{
  "model": "image classifier",
  "dataset": "simulated stained blood smears",
  "train_examples": 195000,
  "image_size": 32,
  "crop_scale_min": 1,
  "horizontal_flip": true,
  "translate": 0.12,
  "targets": ["large cell"],
  "num_classes": 7,
  "arch": "vit",
  "norm": "rmsnorm",
  "norm_position": "pre",
  "activation": "swiglu",
  "mlp_ratio": 2,
  "head_dim": 64,
  "fused_qkv": true,
  "bias": "none",
  "qk_norm": true,
  "parallel_block": false,
  "inner_norm": false,
  "patch_size": [4, 4],
  "conv_stem": false,
  "layers": 8,
  "width": 320,
  "positions": "sincos",
  "pooling": "mean",
  "loss": "binary_cross_entropy",
  "init": "trunc_normal_002",
  "residual_init": "scaled_by_depth",
  "optimizer": "normuon",
  "muon_scale": "original",
  "lr": 0.029,
  "momentum": 0.95,
  "nesterov": true,
  "orthogonalizer": "polar_express",
  "adamw_lr_other_params": 0.00082,
  "grad_clip": 5.0,
  "steps": 11500,
  "batch_size": 256,
  "epochs": 15.1,
  "lr_schedule": "cosine",
  "final_lr_fraction": 0,
  "warmup_steps": 570,
  "weight_decay": 0.02,
  "adamw_weight_decay_other_params": 0
}
Rows from block 3 of a small image classifier, named by matrix and row number. Rows with one number belong to one neuron. Each number is 500 + 50 x the weight over its row's rms, rounded and kept within 0 to 999. All counts start at 0. Numbers have three digits each.
After each neuron's rows are labels from the 100 images, of 14848, where the neuron reaches its largest size: "lies over" is the class under the peak; "patch colour" is the nearest of a few named colours to the mean colour under the peak. Only what is clearly more common there than usual is listed. The data: simulated stained blood smears. In brackets: how many of the 100.
# gate: MLP gate (model.blocks.3.mlp.gate.weight, 640x320), inputs 160-239
# fc1: MLP up (model.blocks.3.mlp.fc1.weight, 640x320), inputs 160-239
# fc2: MLP down (model.blocks.3.mlp.fc2.weight, 320x640, transposed), outputs 160-239

gate.64:456486473492514591415553577528387518553541553545495429584564473453501510449649407534545505474499489443512518438426486459435499532555538530574548515565625515537451458436476478557496540517580584508477518497417468550492449542484528514465488518
fc1.64:533528549449542441472459473497485374485500397457528484432442602519492431447444547459501563448497493467465458527571488483569428504499433546520578533407402461547493525378449480399572516509528404458487538496486466425491513468486529452501466485
fc2.64:508581428553435547505472502496529459455556526398479553448461523500449520520576422515534560458396585479561535490485494539499550507432428460481435510503563490395472557462509516418494525567430539536553435463500646513544467526486528517523548425
lies over: nucleus (94)
patch colour: grey (55); purple (45)

gate.432:538341488437474415463522546542474501507511516529509461557559454420591480493576535473469502566562544469456467389512579581549591539511471494482506478555439547504427470413414534489365519572570513484521532590515550546542532485483478503462401498
fc1.432:538507510471632537502449446583499485547543464637487521492551501518487477517505420468399554605553422502444501527515443484480490497432486522480503550585435515454472564513533482494479499540506478513559449522482559455548510410536463433596494485
fc2.432:596495547526480375539435603456569530454483570488501489538409453490501530418503464498548563461496454558526474426552562497464516525585447419519499521502511678436561474537451441480480589495492483592592387395517502481509435547518484456511480436
lies over: large cell (85)
patch colour: pink (93)

gate.507:536502471469559481421576349499445573418461440527574625500445487562514556524521469446526435396513490541522485497423431407468545616517494538454524433499658418447477557505505589531476469433527553520459457447460553577472504521531498455571520501
fc1.507:610566523437536488501472313492505523407448473618553547478399417649414505456531519606455509488516520502536475491385520489497488475555478481522467465474645516419522526490547565449513447460564413482490499409453532523507511492499489427452477539
fc2.507:413520461525465539419437509490412486544481481508428429444600456504474620521532486411586473555501418566501450499547494618520419480551521492503458508516447550412493568599535521498478532492456473472509433538453468629472550502479550488461639590
lies over: nucleus (61)
patch colour: grey (41); purple (34)

gate.313:449557533489497498443525527418455472502496518449445571353471469524541463363590444562601502608377504566520537479463448537389511553450480564507528643475585518414489451459500432516442470432583529539558438506536562456537493416499430533475470465
fc1.313:523477437403573607455455552496505473486540477403491392499441526532472446556523493531571380541521471504474480530569482461484464528519503519502508485553486461470529477495488557494456525633470606564505455476438466455460522559564553484499520580
fc2.313:447540539576482446572456484495482506481526466463529567553515367397572479478475499476575469439468512598519463504421431581581407505443434604480440453594587429442477512524451456493513490505441422541552564595401445533568500575464448514476515548
lies over: nucleus (65); large cell (31)
patch colour: grey (64); purple (32)

gate.233:577516513497427466544516349505521498458542432420502545540544445376443446519577589519548471482520527506494534504433484548416449465411481471539480491532463421518502494490397457560552580458552506493602484427395582439515430486544524508485536415
fc1.233:531412494558479558523509467445560540449458440519418538502522414505449470639543509496461504473508564437474526624480553464549523458430557467480462497470458518551536504525525487564527511522491557562489472416517490584469425542510501551485518482
fc2.233:478507421494439502495416491524432420525543544539516535495520508512493551510477626545530522541508540530486492502422514509517483519500467694478592526476529553517493508497500484606589543525493487459426453404471513371581584602478499417454438498
lies over: large cell (72)
patch colour: grey (36)

gate.392:533518509502471491466477478495483409485539432441393505486594561524575560492544542473401491461455552532513444504567421497478475441595483421528537531558523540587588519514539487458563515484603516468505518482453523493430491494524467459378423447
fc1.392:626519486506445504528472556541481470461529470496485482443571374414493502530458437504381540424588527505548507495423446438481536483502478606543390480529560467551455555449520513463496473569468563503586516550519471527515449569514403430416316530
fc2.392:516520489424553535411577495508577514519540553574515407414540485529512483529473414572473490432499484524461481507583361514454509527515492462592550520536597482412457457531448438546537533499471567468463442433505502554565521386403506523540554450
lies over: nucleus (82)
patch colour: purple (41); grey (39)

gate.441:502603572545516568450591454491483423503513545456501484421492398527529523489479409572500599484531520456419524507587475435400454512499466543504494462544489482487458493572450555485442495530523454484519470507511557487458568484560346526590437508
fc1.441:506461510485437485535399481477557509477449555581479502496481557468478520498384470491478423488449428551491596420387527515516538562479523482436521540530534519474465473409562382562495485468511488371477543505421537453451531539488567462499494459
fc2.441:490454579537436469433548456496486592494536556573475448429534548523506482448488475552578558503461558487546493480567411399488401489556498568481521516467571525549459537543448401397524515456469537479430527380546486530468468487427450369503475527
lies over: nucleus (50); large cell (50)
patch colour: grey (73); purple (27)

gate.549:416502465576510474509539490562591436446541452480366519484511503508488476467524504519617547372570561531524491534553435564444537510553533461511499548501543461503427452498578376560481405524453546461542524526478556514552396462449420466457535416
fc1.549:523532529490493548475443421524403531591469521480514465555434373461511609511409492538377498531404474470548606578515487507479472454466493476424438481533509533461565565512509515478540598511511407453416419502438485468503528553581519574549501529
fc2.549:456550381483434557468473543519496424530498408502536527496444589537467489466479495465546446465439500461502501472531434528468528519407542484534476641530523517457434545498479501439467479513462397384528574486459498513480502548448574469504538465
lies over: nucleus (73)
patch colour: grey (86)

gate.497:406408523518453417572458501522525517449460443451410527496495484562522584545483496494582511468456552497534441466491486454514548494528549502446504502553572520442481422503530472476488559523487464519481587416406538566527509423452586551525521509
fc1.497:493381485539415495505484517469520450527478435454519483522497461499484594547589497509500498475461527488440533444391598457560538478529459493486527551520557498460517476433554465472461555582547530525517545435406513567510522541454601529521446527
fc2.497:466429553556466503457540453567431578470455557419480489471486549469578493420499522468548528538521587489520400524492465506516392515490559450526487448594542512492491460520595520524521456593555512577471409532473466497487531439567525548448489500
lies over: nucleus (67); large cell (33)
patch colour: grey (98)

gate.399:446484501515516438453608381493590436437529481511464521479514490507474496463435519507501505529544535472549513529496436527468480495452525536524466487488521509434414441378518525506591628480566462463487375548457555577412419555468499421405477483
fc1.399:443451450356504558578409502485497507514522466548494515504534423468526496530507475472536430519494563619509479490600499412460562443511483537474510473526490521515545569540463464454393489501454466494512567490563529526504540416467463455631422508
fc2.399:456533584524500519563484530546468525422484486470511506421583444545506535493502468521487520468554554462436507488449519549511582538468498449433477425479554618469499550472488460415422556438522557386433479568471598474512592632574460539528473542
lies over: nucleus (46); large cell (33)
patch colour: grey (67)

gate.424:473559531523583480478556490425531539422587472494540518535526341398593443596473474564450529507470553444476601531478482460470510548488456470550473573425465407545506511449515601483530469583453489546448514459485551572511416530590476505462554538
fc1.424:459506508505537485406564458448513541378622433528518520488516469442605511508543539511482491485444546471446563466473472436486609524492428488483494584500427448509493509514559521491507495577493495409411526551491524576524508508559446449427565635
fc2.424:488498610562458424483476424549473540480439484529543468489399546465492481519438604503460444474438570422454461507454477475538387528562424480444465451485617477467481449540570511513489501478533479507500477507542444456408564420530543476526553504
lies over: nucleus (72); large cell (28)
patch colour: grey (66); purple (34)

gate.393:515412470548451428462479496454500413518520454508492536442493484568481460486479535428572487435421480610505442474507462481580526476541552538515481498474493497554601448538563510508463425466526539467557570497503479549522456518428548464496473551
fc1.393:557415489521488482477477448538491511496567532552595517415513480601484475509496507478531473477500442495508414556487417445603533488539526467482503548515428549549612472455542503484461423468567539459507588409450405456513538512425475480495414561
fc2.393:517486432544439569524477545532563490500436510478542419450506452511509458495464490462444422505536450491520491454527523555472522508457533384469528556521529587493469482592417410496588539480486445475516492484442492494454499449501572488491369476
lies over: large cell (83)
patch colour: grey (88)

gate.558:476516557493489512446509446384505583523478532487536528530490482517445479521399467602532539465458509520489416352474586542443517518502436530541562540586617543480440565423515504477542525478505508494524438479441601565521606544537520530395426491
fc1.558:484520481483480498520539559552495568422438507560514499425507434488454492526539374460497473584530481541553411454562440574581575532469463493482508469440497558412576472629422498595478584477478466520413551566541399511503559469512476577509413596
fc2.558:491450440504482519524520560411411555537472420519466541577560549572453466513526566444436501575506476539513540428504519462451584516470507452445459493535551504614445444488489469499498435493475527557524567542430535465566479465547496495513453450
lies over: large cell (76)
patch colour: grey (70)

gate.353:575499489445488506479463532523459577463518488495490570522474591622473538580490436591461555471498535520508502505560401537513485481564560470527496517344492466537483499439435527478486484579461562447533600493389481506523544429542427483481545483
fc1.353:532518475476438525463482462465508491488560447373439501443474479509462543488464554530538490483482490489564525498478501538487459528477428496317437419561507506500459516491425509459573434570506455496461449528488474521526568461477514503550463487
fc2.353:520572580518502495517433578457445367543468495627457572540491417567539485507544488508489554588454483464546564520488447492553590582511525437482539549512475530467499474543504427531497441443514571441632579443516517561499458469495432595486486489
lies over: nucleus (63); large cell (37)
patch colour: grey (71); purple (25)

gate.42:524465441480527471455547576518450589518433539555524402439521518433569528455518419447559487429470367438454488437494475493464463440508464497516558508579474582476510506471559538512535580476414558549478458451491428582529475512481515538505539509
fc1.42:467513559550490544519476419486531369504498500408456565553526432471442546498547543488528429539524630454535515519485510499542536572512446625512466481508517395503492514447417555423470466499545405478560506516552539435551499562539546474437467516
fc2.42:446495509543446466488519493564500505435540517521486504485437562474506381443478376543504497488465528562568588449495453507491419584528486454574381453537559499514520542549515493492502519506518524548437562590412456573458522394527412398544434485
lies over: nucleus (88)
patch colour: grey (66); purple (31)